A small image embedding model, trained from scratch.
Model: 64-pixel images, arch convnext, norm layernorm, activation gelu_tanh, patch size [4, 4].
Rows from block 4 of a small image embedding model, named by matrix and row number. Rows with one number belong to one neuron. Each number is 50 + 12 x the weight over its row's rms, rounded and kept within 0 to 99. All counts start at 0.
After each neuron's rows are labels from the 100 images, of 14976, where the neuron reaches its highest value: "responds to" is what is common among them. Only what is clearly more common there than usual is listed. The data: simulated fluorescence microscopy of cells.
# fc1: MLP up (model.blocks.4.mlp.fc1.weight, 480x160), inputs 0-159
# fc2: MLP down (model.blocks.4.mlp.fc2.weight, 160x480, transposed), outputs 0-159

fc1.262:31 44 48 65 51 56 42 61 87 45 39 67 68 65 54 65 35 54 60 59 77 52 37 31 54 59 44 64 47 58 49 34 22 60 64 23 59 55 63 75 63 40 42 41 52 64 43 59 54 27 55 43 72 83 59 55 35 34 54 66 40 42 26 52 59 41 54 50 59 63 55 45 51 48 44 65 38 43 59 38 60 72 36 77 41 51 71 54 53 36 43 41 29 48 28 59 39 48 50 46 59 49 43 60 44 57 45 48 42 45 60 71 51 44 45 57 57 47 54 63 42 32 53 47 42 57 44 55 53 37 41 55 45 45 59 32 45 56 37 62 53 54 31 50 60 38 46 54 50 48 53 44 17 35 45 57 42 43 46 50
fc2.262:50 55 44 37 40 34 50 34 26 73 25 53 69 53 67 42 44 51 43 51 56 41 64 34 57 61 51 58 45 24 57 59 34 68 53 35 53 49 47 48 60 73 34 39 37 41 56 45 40 36 77 64 42 51 62 41 50 69 50 41 53 40 52 45 53 68 61 35 48 39 35 52 60 57 52 40 49 56 33 37 34 73 41 72 41 59 57 45 47 69 55 62 33 54 61 44 30 35 79 54 44 73 42 39 44 40 45 45 54 39 47 65 62 43 44 41 31 51 58 51 41 29 70 43 31 57 59 74 41 56 54 47 36 59 51 49 36 60 39 30 43 50 62 49 52 64 59 38 32 72 46 51 49 35 47 64 42 51 72 56
responds to: few cells; cells: one or two; magenta stain

fc1.136:27 33 47 63 44 60 17 57 49 35 21 41 39 52 30 65 46 32 46 73 54 54 31 49 72 45 54 48 53 56 30 54 42 77 52 38 46 42 54 41 38 69 55 31 52 35 50 59 60 37 42 68 45 43 79 33 49 67 50 28 29 39 52 46 47 52 56 44 61 66 69 71 38 43 63 57 66 55 51 50 43 54 57 55 55 55 42 50 57 42 44 40 38 59 46 52 61 47 58 59 41 80 52 28 64 66 58 84 52 32 59 58 63 60 50 50 47 47 52 42 55 32 38 56 70 55 60 62 60 33 40 53 55 56 40 42 62 36 65 45 46 48 51 41 60 58 33 52 37 67 39 35 53 58 45 50 40 48 58 53
fc2.136:41 58 63 69 54 53 64 32 62 61 58 50 58 32 22 50 23 48 38 58 59 56 51 57 54 33 67 58 51 40 50 42 46 55 45 50 50 21 55 28 53 49 47 55 64 60 43 45 36 36 65 44 16 50 39 49 46 38 27 44 32 40 55 41 64 52 60 64 67 60 38 49 66 45 39 55 47 49 52 41 50 52 62 79 41 51 52 57 73 70 33 42 44 33 50 47 45 52 48 50 57 65 42 57 62 40 64 24 67 65 30 53 47 41 68 52 76 62 59 48 46 50 41 57 32 42 32 48 44 64 56 56 69 28 48 47 32 55 48 30 38 45 58 39 54 34 45 67 47 62 38 43 48 65 36 60 74 49 54 45
responds to: membrane rim

fc1.279:57 42 48 36 61 45 55 29 55 64 23 53 77 50 54 53 55 53 54 57 53 62 51 72 32 45 49 48 54 12 52 55 61 54 54 73 21 59 50 40 51 37 45 65 20 55 42 39 46 55 59 55 66 61 33 40 50 34 42 45 42 55 46 55 47 69 56 56 58 36 57 53 24 33 57 69 33 29 39 54 53 52 55 27 53 37 66 46 31 49 69 61 44 58 51 63 30 58 55 57 46 51 21 42 54 39 50 44 68 57 43 65 34 61 67 58 53 61 51 49 54 61 50 34 55 51 72 25 63 60 38 61 48 53 63 58 58 50 62 57 53 38 58 34 40 43 39 34 40 64 53 31 51 54 69 56 42 50 50 65
fc2.279:48 64 56 66 46 70 61 41 50 42 45 48 74 39 42 44 42 47 54 39 51 47 35 42 64 37 31 62 44 64 68 50 72 53 66 47 64 61 60 55 51 43 45 65 43 78 54 31 44 50 43 53 61 31 46 70 54 68 31 45 50 59 57 47 55 51 50 58 52 49 47 53 45 35 40 49 63 43 65 50 46 38 41 42 79 52 47 52 35 39 70 49 45 62 50 50 62 47 47 48 53 37 43 79 45 29 43 65 74 45 62 41 48 42 25 67 47 67 76 33 59 64 66 37 38 59 37 83 43 55 34 40 30 58 54 37 56 67 46 53 45 62 48 64 60 42 53 77 48 47 46 73 27 67 39 52 56 43 53 41
responds to: crowded; cells: ten or more; green stain

fc1.260:54 62 44 46 55 64 54 61 45 35 63 57 36 62 45 50 50 47 65 40 37 52 41 41 36 45 92 65 63 57 47 55 58 65 39 46 75 49 48 60 51 56 56 63 53 38 41 63 57 45 46 53 34 51 45 45 36 61 50 45 49 50 50 60 32 44 50 53 57 81 42 42 68 72 40 70 36 44 42 65 57 42 65 53 54 36 48 46 44 34 45 63 39 53 66 40 69 76 24 49 44 50 53 37 53 77 56 37 24 40 60 64 39 64 77 55 36 49 58 49 24 54 47 39 53 41 45 57 23 41 64 26 68 51 35 58 50 65 50 35 53 50 46 47 45 39 37 62 48 53 33 60 45 54 47 23 59 45 38 37
fc2.260:39 55 49 47 36 38 53 55 57 35 51 52 35 63 61 49 48 48 38 65 44 49 58 55 39 37 49 48 32 74 64 45 46 56 54 67 49 40 61 70 48 48 57 49 59 43 55 56 55 46 44 53 63 61 50 63 57 40 33 50 47 41 23 61 67 40 60 43 54 40 52 61 59 81 66 73 42 67 67 54 57 27 43 46 57 56 47 35 56 33 30 49 53 50 44 32 48 31 30 37 57 28 20 54 52 45 39 33 41 65 56 49 36 63 46 49 55 44 42 31 38 27 50 52 56 56 64 47 35 28 23 44 39 29 71 38 31 31 57 51 51 61 55 34 59 42 35 36 66 50 54 82 47 40 59 62 61 40 60 58
responds to: magenta stain

fc1.407:50 62 47 52 42 55 58 66 53 52 52 29 54 40 48 50 51 51 29 72 56 42 61 64 52 34 43 56 57 46 50 28 61 58 46 52 28 66 60 43 57 40 45 49 70 36 60 65 68 46 73 49 48 25 71 57 46 39 56 56 49 56 46 66 38 41 69 36 48 47 58 18 44 58 39 59 58 45 55 69 38 41 45 35 52 39 57 42 79 40 51 45 55 55 71 72 44 52 43 58 36 54 59 53 60 48 53 63 59 56 54 51 34 76 33 46 59 44 54 54 38 46 78 48 53 38 46 38 39 39 57 56 61 33 26 31 58 27 35 78 52 46 57 68 38 54 48 53 39 41 41 46 40 44 23 43 37 80 56 50
fc2.407:60 54 53 52 51 47 62 62 40 37 60 45 22 38 50 49 47 62 38 53 53 48 31 42 62 44 31 48 46 67 36 35 49 60 50 70 48 29 50 38 48 52 37 45 36 56 42 53 52 28 59 51 21 36 38 58 42 35 25 53 37 54 53 78 51 52 71 51 47 63 42 30 42 60 45 40 33 50 57 52 55 51 39 50 61 29 69 52 39 53 57 44 54 49 43 68 35 36 48 53 69 57 70 27 45 47 58 55 44 60 43 51 36 33 57 44 44 74 45 50 79 58 55 60 64 46 67 73 63 49 28 40 61 44 50 60 40 55 56 50 65 27 48 59 43 51 28 58 34 45 29 84 36 56 39 49 33 48 57 44
responds to: crowded; cells: ten or more

fc1.113:57 40 39 66 63 60 54 60 63 42 32 47 59 58 29 58 59 47 60 59 40 55 37 40 56 52 57 42 52 50 51 49 50 51 47 42 26 45 39 44 24 56 34 52 35 65 52 54 44 28 35 61 47 48 51 31 55 63 72 39 19 55 55 34 40 44 81 45 52 53 47 55 50 59 58 70 56 63 52 42 49 65 63 51 80 42 33 32 57 40 54 41 56 71 41 52 49 43 63 67 52 55 63 45 74 58 34 33 72 48 55 26 56 46 42 59 31 43 51 48 25 30 41 65 54 55 49 68 61 54 66 64 61 40 45 32 40 47 63 52 55 56 40 37 46 27 36 36 44 71 54 56 49 77 48 60 52 46 55 31
fc2.113:47 53 62 52 36 41 38 52 53 58 43 43 63 65 50 49 56 52 59 43 36 54 66 47 58 46 67 73 45 55 35 36 62 43 50 37 42 38 54 25 67 60 46 53 54 53 64 52 59 29 49 44 49 48 50 55 46 49 52 33 51 30 76 41 48 46 37 45 70 65 59 77 45 37 34 54 49 58 34 40 58 53 65 51 51 67 62 44 53 62 58 31 51 40 23 68 42 31 38 23 62 51 26 52 62 44 58 58 74 36 29 41 54 69 64 27 62 53 66 44 33 48 59 32 62 42 43 36 61 71 47 52 54 32 58 31 41 39 46 45 44 27 60 48 65 42 46 53 46 50 61 37 43 61 40 46 84 37 55 57
responds to: few cells; cells: one or two

fc1.89:53 47 61 55 42 56 34 60 43 38 32 57 64 35 61 54 53 49 46 34 53 57 58 59 69 30 39 46 36 45 33 65 50 46 44 35 33 50 57 63 38 30 58 53 43 53 66 60 47 73 33 67 50 52 52 51 47 55 25 55 48 49 43 62 74 63 55 40 43 38 58 65 37 47 60 43 55 58 63 30 39 54 46 25 39 56 46 59 37 43 56 45 48 56 41 65 48 28 77 57 38 38 42 69 49 34 30 71 70 49 66 69 49 44 52 56 24 57 65 49 52 62 27 66 47 54 57 42 54 57 44 33 38 46 73 43 28 28 58 59 46 58 32 65 44 39 66 57 50 56 48 53 47 78 49 67 41 48 46 73
fc2.89:36 44 49 56 43 57 40 45 51 51 48 61 57 54 48 25 43 51 54 47 55 58 61 57 45 36 61 47 53 43 66 57 67 70 43 36 73 66 49 43 65 36 47 44 63 45 37 32 45 70 61 51 56 35 40 63 53 58 56 50 43 44 58 39 16 53 44 69 62 51 40 36 30 59 34 45 59 55 26 65 23 53 36 58 36 32 40 61 32 59 40 55 55 51 38 52 51 71 39 29 48 55 67 48 39 37 51 22 56 50 25 52 48 52 44 48 36 68 37 50 23 70 39 55 58 55 50 62 48 72 54 65 63 62 50 41 41 69 45 35 54 49 67 57 48 53 51 64 29 33 58 55 43 29 30 49 43 51 71 34
responds to: few cells; cells: one or two

fc1.25:48 27 56 41 37 59 61 37 32 34 72 51 41 60 39 36 57 68 29 52 55 58 56 29 50 43 30 58 44 40 40 61 41 44 55 49 58 49 48 41 41 43 52 38 54 33 49 63 39 44 61 65 44 54 38 38 68 73 54 20 32 33 71 77 57 48 42 41 49 32 52 70 54 56 51 39 44 52 57 57 41 44 63 46 56 44 54 76 35 62 34 72 44 65 40 37 74 71 46 33 49 48 69 39 67 52 35 63 27 56 68 48 53 55 52 53 57 45 49 50 49 35 60 43 33 54 41 62 39 51 82 61 53 54 78 59 57 46 54 49 43 64 48 46 52 46 44 65 31 45 63 57 53 38 55 42 71 34 49 45
fc2.25:47 50 54 50 47 43 35 73 59 45 71 39 46 53 44 56 45 58 60 47 31 51 46 42 33 35 49 50 54 76 75 56 36 48 40 32 12 58 53 50 56 46 68 44 67 55 42 46 52 47 39 42 42 54 43 51 57 58 31 45 57 43 46 47 23 51 46 45 77 54 73 33 60 53 62 35 40 52 73 53 53 24 47 46 20 39 51 31 64 42 37 25 41 66 52 46 63 53 48 57 26 50 41 49 86 46 46 57 50 59 57 55 39 62 56 53 28 46 25 65 54 40 49 57 42 44 43 38 41 34 52 34 41 54 64 55 23 46 57 55 40 53 36 41 59 55 43 33 71 41 57 57 43 56 57 58 59 42 53 46
responds to: magenta stain

fc1.7:36 59 62 45 45 66 61 68 46 36 37 39 65 53 57 60 58 50 53 66 57 40 61 54 44 46 51 64 56 49 57 45 46 35 29 45 39 51 50 60 69 56 33 57 50 69 65 47 58 39 28 24 21 43 43 48 81 40 59 41 67 53 44 58 59 60 49 41 48 35 49 45 33 50 49 35 50 58 61 38 48 54 60 50 55 46 49 41 51 54 49 67 38 48 43 53 45 59 53 53 43 24 42 69 47 71 36 50 54 20 65 43 59 51 59 41 56 33 52 62 62 63 24 43 49 34 67 55 29 56 69 39 64 32 36 69 74 40 61 64 55 68 68 61 40 48 37 44 48 32 43 70 48 25 57 56 26 54 53 58
fc2.7:50 58 54 61 36 66 57 72 44 39 57 34 45 45 67 52 50 47 70 47 55 29 50 40 51 36 42 75 66 58 67 58 57 25 45 56 79 42 58 47 54 73 43 44 51 27 53 39 48 61 52 45 56 60 51 72 39 59 55 53 36 51 53 52 69 74 33 45 50 64 48 46 35 71 45 57 55 38 50 57 29 43 52 52 41 40 48 38 43 56 57 64 47 57 78 27 66 53 43 54 72 61 64 51 42 33 28 45 45 39 45 59 52 44 71 57 30 54 61 40 45 34 46 75 57 61 50 27 45 47 55 46 49 48 25 60 59 57 52 29 68 77 61 49 63 47 47 57 66 45 49 58 35 55 65 63 28 48 47 53
responds to: few cells; cells: one or two

fc1.254:57 48 47 28 53 52 66 72 29 48 60 43 19 59 35 55 48 37 57 49 56 32 32 38 51 49 57 45 68 64 43 51 33 69 49 60 59 34 49 39 43 54 53 66 65 39 43 36 53 36 61 56 47 48 66 75 68 56 29 43 67 56 45 54 53 23 69 70 56 18 44 64 65 69 46 68 57 59 37 61 41 38 69 44 49 38 55 34 56 55 47 44 44 38 57 68 45 61 49 50 37 52 62 51 59 33 42 51 44 31 26 45 43 29 56 40 58 51 48 37 52 33 55 56 52 55 41 33 53 50 50 70 63 52 75 57 60 37 55 47 57 38 62 76 47 64 54 56 41 37 47 54 54 66 43 32 64 50 52 29
fc2.254:50 51 60 44 48 46 53 84 49 92 34 48 31 46 56 62 64 68 52 49 56 40 58 43 23 51 42 54 32 44 56 32 56 36 60 69 42 58 60 47 37 51 62 59 53 42 59 50 62 39 48 40 65 60 42 49 45 43 38 55 54 48 48 67 34 52 68 50 60 72 68 30 74 41 48 71 53 70 67 44 47 42 53 58 26 31 49 52 72 44 47 43 42 33 56 50 74 70 39 55 44 48 55 37 43 36 54 45 45 54 58 58 51 39 39 52 76 56 32 43 57 64 32 35 57 43 33 44 55 29 45 25 66 51 62 43 48 52 59 59 48 52 43 27 65 45 42 35 65 54 47 51 47 35 50 43 45 49 29 49
responds to: crowded; cells: ten or more

fc1.348:30 45 66 47 61 63 37 46 81 53 18 69 62 49 43 57 49 63 47 48 61 63 65 38 26 42 41 53 42 48 41 26 33 38 36 61 49 51 44 44 63 41 27 44 50 40 43 55 41 50 47 65 55 64 42 46 82 59 63 60 43 37 50 47 71 33 54 58 40 29 62 62 46 59 48 65 53 34 60 21 38 75 33 72 32 47 60 51 44 36 37 43 43 50 33 75 34 49 41 43 67 53 43 45 50 60 47 37 52 44 47 66 67 59 39 51 56 48 51 56 49 64 34 46 37 48 54 51 58 68 45 47 39 65 63 57 50 62 67 30 41 58 51 47 74 35 56 54 48 56 69 58 42 51 61 54 34 45 58 44
fc2.348:54 49 61 62 57 61 47 47 33 55 56 60 57 65 60 42 52 48 40 47 51 64 61 40 56 42 45 53 44 45 55 65 55 43 33 16 48 39 45 55 55 54 64 59 36 44 43 42 58 50 75 49 41 54 52 37 65 55 61 60 71 50 68 56 64 51 57 58 70 61 66 49 44 43 40 49 65 82 37 38 43 76 52 52 56 43 58 37 45 51 25 53 46 53 75 39 43 58 87 63 52 74 49 62 42 70 57 64 64 44 57 45 71 50 46 45 46 48 62 08 50 47 59 22 46 55 64 59 40 55 69 68 48 49 70 54 49 56 33 38 27 57 58 44 60 39 46 62 52 41 54 43 56 52 73 62 45 60 56 48
responds to: few cells; cells: one or two; out of focus; stain: magenta

fc1.228:64 62 42 50 48 54 40 50 58 59 36 58 68 53 56 46 33 39 46 53 75 66 60 43 45 51 51 69 42 18 50 35 33 73 29 61 26 43 62 60 50 48 37 57 42 62 46 55 41 38 62 58 69 63 58 50 52 56 68 37 34 40 43 60 66 43 46 51 38 52 30 46 29 63 46 60 37 50 53 72 46 66 46 49 54 49 53 49 59 57 45 47 52 65 73 60 35 71 38 55 60 65 48 30 53 58 62 41 55 42 40 64 38 50 59 43 54 42 58 58 32 56 32 31 48 63 61 34 33 19 75 66 42 46 34 56 38 47 69 60 62 71 56 54 40 64 38 47 35 45 52 40 55 20 47 50 42 42 49 57
fc2.228:31 42 68 49 56 44 68 43 33 53 61 41 32 41 39 32 38 61 46 61 57 52 57 29 60 40 44 45 34 56 63 59 40 64 49 50 62 35 53 64 44 64 56 45 28 34 42 37 46 49 44 67 49 39 49 56 56 43 43 52 33 48 32 71 68 50 49 45 37 53 25 50 41 44 33 40 36 69 58 53 34 57 61 42 54 70 44 63 75 60 50 48 55 48 52 57 47 36 79 66 53 58 54 64 64 61 32 60 68 67 56 68 55 31 51 55 58 52 38 25 54 24 53 36 74 62 60 44 28 50 40 29 24 57 46 45 50 50 44 54 43 48 55 50 63 24 42 66 52 40 64 80 51 58 49 56 46 40 51 47
responds to: magenta stain

fc1.215:38 57 48 49 68 46 49 51 58 42 48 30 64 60 63 55 51 51 65 60 50 27 52 48 54 51 37 37 52 41 42 54 61 24 52 55 49 57 49 49 65 28 40 52 50 60 57 67 51 58 40 32 44 35 47 60 69 52 69 57 52 59 51 45 53 68 34 34 30 43 60 44 36 58 44 49 44 53 48 45 68 20 40 49 49 50 48 43 81 44 51 30 57 71 54 68 37 47 33 35 52 44 30 29 39 90 42 52 54 44 54 47 71 69 70 24 47 43 49 40 44 69 54 33 55 58 40 64 51 67 53 34 52 49 27 57 45 53 56 66 46 48 67 47 43 67 24 61 53 48 41 50 54 55 61 75 66 46 40 46
fc2.215:62 39 38 41 57 41 44 42 40 51 54 80 51 47 69 29 52 55 20 60 29 68 47 47 48 42 46 46 71 53 48 53 33 43 71 71 46 41 51 56 41 30 53 37 55 36 73 61 37 49 44 51 49 50 42 65 37 40 71 65 53 54 57 58 88 39 51 61 60 63 76 52 46 53 42 46 48 53 51 68 42 63 62 66 32 58 66 39 49 53 57 30 38 50 50 62 49 55 70 48 61 55 53 50 55 52 44 58 50 37 36 56 44 69 43 43 19 50 66 30 54 37 50 49 43 47 57 48 33 37 54 67 68 34 63 65 54 53 44 59 63 35 44 44 53 27 33 53 50 40 48 47 37 72 55 38 45 59 26 67
responds to: crowded; cells: ten or more; green stain

fc1.173:38 43 56 56 50 56 52 56 77 41 41 63 53 30 51 59 65 59 75 67 41 60 60 38 45 26 56 73 43 62 57 33 38 46 50 54 34 50 62 48 62 37 43 41 71 50 48 67 49 47 53 64 47 48 57 45 49 42 49 63 46 43 70 57 51 36 81 26 55 45 68 40 62 48 51 51 56 35 49 40 47 54 39 63 36 18 70 74 62 16 57 37 55 42 37 63 54 49 61 58 58 44 46 60 49 64 44 54 62 48 49 59 40 43 20 49 50 37 53 58 46 53 15 49 36 46 43 54 52 29 55 66 47 37 29 35 46 55 44 48 47 59 55 60 62 46 61 44 39 59 50 43 35 41 62 58 39 74 68 38
fc2.173:40 62 38 33 56 43 47 30 19 64 45 52 69 70 67 57 46 61 44 51 54 45 62 51 34 38 64 67 58 50 46 57 59 60 36 46 59 30 64 34 55 62 53 34 38 43 54 57 53 40 75 44 24 49 48 49 34 63 61 54 31 46 74 49 47 57 58 71 48 72 52 61 70 65 32 31 44 56 37 26 51 65 43 59 35 50 60 38 43 45 36 75 63 54 60 46 37 60 68 58 40 66 65 30 51 46 63 65 56 42 37 49 58 60 57 59 62 45 53 38 56 48 56 64 61 37 52 64 50 47 59 49 77 42 54 59 45 53 40 38 42 56 58 54 51 61 74 46 40 43 47 38 43 56 32 73 44 59 64 26
responds to: few cells; cells: one or two; membrane rim

fc1.419:58 64 61 72 56 37 54 43 70 48 38 53 48 32 56 53 47 55 58 50 53 60 24 50 57 42 55 85 35 54 48 37 80 32 50 44 55 42 69 56 20 51 53 39 47 50 45 42 58 63 44 57 37 61 61 52 30 65 49 43 38 47 40 54 40 85 49 41 56 49 48 25 48 44 58 41 59 44 51 33 55 58 26 37 52 63 58 67 44 52 48 70 56 49 48 44 53 49 65 78 39 55 72 58 58 59 40 56 61 34 27 61 57 47 56 54 46 55 32 64 50 67 36 17 28 57 51 43 47 48 48 37 39 51 65 52 77 30 41 43 46 37 48 52 32 61 54 45 41 54 60 47 66 37 50 39 50 61 47 41
fc2.419:39 66 32 77 45 47 35 70 43 44 48 67 60 46 58 47 65 58 34 39 35 58 56 33 55 56 61 58 44 58 36 42 35 52 44 54 32 54 29 36 51 60 63 47 56 61 51 35 53 52 26 62 66 53 28 46 46 46 31 63 51 42 41 31 54 62 58 41 60 78 53 42 54 54 62 32 64 59 55 43 52 38 59 44 43 67 36 50 62 51 64 69 45 54 35 55 48 48 41 52 24 39 48 32 54 53 63 47 39 32 47 30 45 62 40 50 48 44 58 60 47 54 35 65 54 55 54 51 54 34 62 69 47 54 48 82 11 60 48 51 58 53 56 62 51 28 55 50 47 41 87 66 42 43 36 73 58 43 60 60
responds to: crowded; cells: ten or more; green stain

fc1.323:48 60 30 45 48 59 61 56 38 44 34 57 83 52 61 43 34 42 34 49 67 49 55 52 58 45 41 63 62 30 61 28 42 64 40 32 26 44 60 63 51 39 40 55 48 50 45 60 62 27 53 72 64 45 68 51 55 76 62 64 54 50 39 52 76 53 65 64 35 67 40 39 27 56 46 53 52 44 36 61 65 57 34 45 62 48 61 67 55 48 49 57 57 59 59 76 48 48 34 68 73 36 40 50 61 44 51 47 52 46 35 64 37 45 64 51 40 31 49 55 42 39 42 67 35 75 56 43 46 43 48 64 48 39 36 35 46 54 42 40 53 54 67 53 38 47 31 38 31 62 65 37 49 52 30 46 25 53 60 56
fc2.323:40 44 63 52 43 51 59 19 37 58 48 53 31 42 55 37 54 55 52 57 35 52 62 42 38 45 37 46 37 48 39 52 44 52 56 62 57 32 61 50 48 55 25 61 36 41 35 43 46 40 59 55 50 49 40 45 56 35 54 43 34 49 34 57 52 61 73 52 26 53 56 39 40 59 39 14 49 67 46 40 33 50 43 57 57 41 40 64 52 74 54 62 60 76 51 52 47 47 58 60 67 52 55 39 44 49 32 34 57 56 43 57 49 26 40 63 64 57 38 28 61 57 58 32 52 53 85 54 32 46 28 36 26 61 62 65 49 43 64 54 47 68 40 57 61 62 63 55 56 44 59 76 54 65 35 50 61 28 71 46
responds to: magenta stain; long thin cells

fc1.469:38 48 40 51 76 40 57 61 44 65 48 30 32 37 25 57 63 51 44 79 64 45 31 52 36 70 55 38 49 81 71 55 49 40 38 52 48 62 49 81 26 62 60 47 57 57 42 64 53 66 34 55 40 51 56 49 52 59 52 33 48 62 35 39 56 50 35 48 43 42 36 47 57 46 36 31 48 54 53 47 63 43 50 39 72 40 42 59 45 52 49 43 62 53 59 68 25 54 53 48 48 60 56 33 28 40 82 55 69 47 51 55 38 60 57 44 40 57 56 39 57 33 79 27 51 67 59 44 40 59 53 83 46 46 46 47 32 55 42 50 35 56 52 60 63 50 38 48 45 37 51 41 50 43 47 62 39 44 43 44
fc2.469:68 48 47 56 52 41 15 61 44 55 40 44 68 52 52 43 41 58 50 44 76 56 75 57 55 33 55 65 40 48 63 46 33 61 54 49 63 54 35 48 36 61 54 62 42 50 32 38 43 48 47 53 56 50 74 65 69 40 35 08 48 64 58 59 48 60 45 58 60 43 40 44 46 47 51 53 43 35 56 99 50 49 45 52 43 44 40 60 52 38 45 57 35 44 32 42 56 31 65 71 45 28 59 48 35 59 60 59 62 45 72 48 68 57 51 56 51 67 75 52 59 36 42 39 43 62 56 53 57 50 51 63 46 52 46 48 58 33 49 26 59 40 53 57 74 46 57 36 47 61 54 50 65 48 49 44 50 35 64 34
responds to: crowded; cells: ten or more

fc1.289:51 58 38 54 47 62 52 66 39 52 68 41 38 48 50 51 31 56 52 33 57 54 59 45 43 36 68 65 58 46 64 55 18 75 45 55 39 54 58 54 39 35 66 52 43 46 39 74 46 16 69 67 44 75 55 74 53 63 43 54 55 44 68 55 41 26 45 54 43 53 48 44 61 71 29 46 50 59 46 45 33 51 70 46 56 45 55 43 81 37 52 54 48 59 76 53 53 52 47 41 36 54 55 47 65 50 68 53 37 42 37 42 34 29 62 32 48 56 55 60 38 43 46 52 46 62 37 31 48 38 66 50 52 41 20 47 78 43 57 63 47 50 62 60 51 48 43 47 58 36 70 55 46 22 42 53 43 42 48 48
fc2.289:32 38 61 49 59 44 52 72 38 62 64 38 11 47 53 34 50 29 26 63 56 61 65 35 46 61 56 56 21 58 47 41 39 58 64 67 55 32 51 63 41 55 53 46 32 49 43 49 58 57 39 53 31 55 41 44 46 43 46 45 33 53 56 50 34 32 34 30 36 50 48 45 61 32 44 49 33 65 64 47 47 64 65 42 37 41 56 51 73 58 55 37 64 44 52 47 57 47 51 70 38 78 55 55 52 44 46 25 61 44 61 56 47 65 59 54 54 53 51 44 50 19 51 57 47 59 61 26 62 42 35 50 35 52 69 56 53 36 55 44 44 39 40 43 59 62 30 29 55 50 69 62 53 22 51 36 55 51 42 62
responds to: magenta stain

fc1.261:55 58 29 34 51 49 58 69 49 71 63 24 53 42 61 51 40 43 31 64 57 66 45 81 58 51 17 50 37 51 56 39 67 61 58 48 49 52 27 34 60 45 57 52 50 55 50 28 58 60 48 56 57 57 63 46 51 56 35 46 34 46 25 79 39 60 32 55 62 11 51 53 48 51 53 53 40 39 36 63 64 41 49 34 72 49 22 44 52 55 35 59 50 57 49 61 51 55 52 66 52 31 40 62 52 33 53 58 60 57 49 59 48 64 44 35 29 46 50 50 58 64 42 77 43 63 35 27 51 67 47 45 56 55 57 61 46 57 23 47 47 48 55 52 50 42 58 49 55 61 57 28 53 51 38 56 57 46 58 64
fc2.261:61 42 55 58 45 63 34 61 66 38 43 30 48 32 61 60 43 47 55 55 57 28 39 28 53 75 46 38 52 49 39 51 42 50 56 65 61 56 35 41 29 36 19 76 48 66 61 41 38 45 33 46 56 42 47 52 61 42 46 51 47 45 41 64 40 52 57 44 41 73 41 36 50 45 41 54 52 61 60 35 61 53 55 37 32 40 54 50 49 74 71 52 63 43 29 35 44 41 40 30 48 57 55 54 52 32 59 46 57 63 32 57 52 52 53 34 64 52 56 82 61 84 18 47 49 36 42 40 60 69 60 40 51 58 37 51 59 60 63 63 48 58 65 71 35 46 52 71 54 57 45 62 41 45 49 43 51 32 42 54
responds to: crowded; cells: ten or more

fc1.223:55 23 65 84 62 45 61 54 52 33 72 60 38 47 59 57 49 45 42 73 40 55 80 65 51 49 47 40 35 55 53 69 38 60 33 43 39 58 56 52 34 54 37 68 69 45 57 68 56 51 76 39 51 53 77 44 42 56 34 35 68 39 42 47 51 60 36 61 45 63 38 51 54 46 50 30 58 55 44 60 39 61 62 52 55 46 54 49 48 36 66 35 40 43 51 18 47 54 56 39 52 64 51 57 50 58 33 53 49 36 38 46 45 54 62 47 21 52 58 32 64 59 37 43 49 61 55 33 60 70 81 29 45 28 40 69 51 42 53 48 40 61 46 44 44 30 60 43 53 54 55 46 26 58 46 52 45 51 49 48
fc2.223:51 67 43 60 46 45 31 51 57 30 44 51 56 43 57 71 58 57 62 73 50 48 50 74 58 41 43 70 42 54 61 70 40 58 57 61 55 41 61 26 44 41 28 42 50 60 52 41 48 57 64 60 46 39 56 57 40 36 53 47 34 50 41 46 44 48 30 38 43 40 57 50 39 56 46 38 23 46 56 49 47 60 33 30 53 45 76 54 48 66 39 66 43 39 40 51 72 48 31 44 42 47 72 62 51 48 74 67 64 37 36 46 67 53 75 53 44 42 42 60 27 53 30 82 66 37 54 47 77 48 43 52 52 46 66 41 54 80 32 30 63 50 54 42 75 60 55 58 60 47 61 54 54 47 53 47 46 61 52 41
responds to: few cells; cells: one or two; out of focus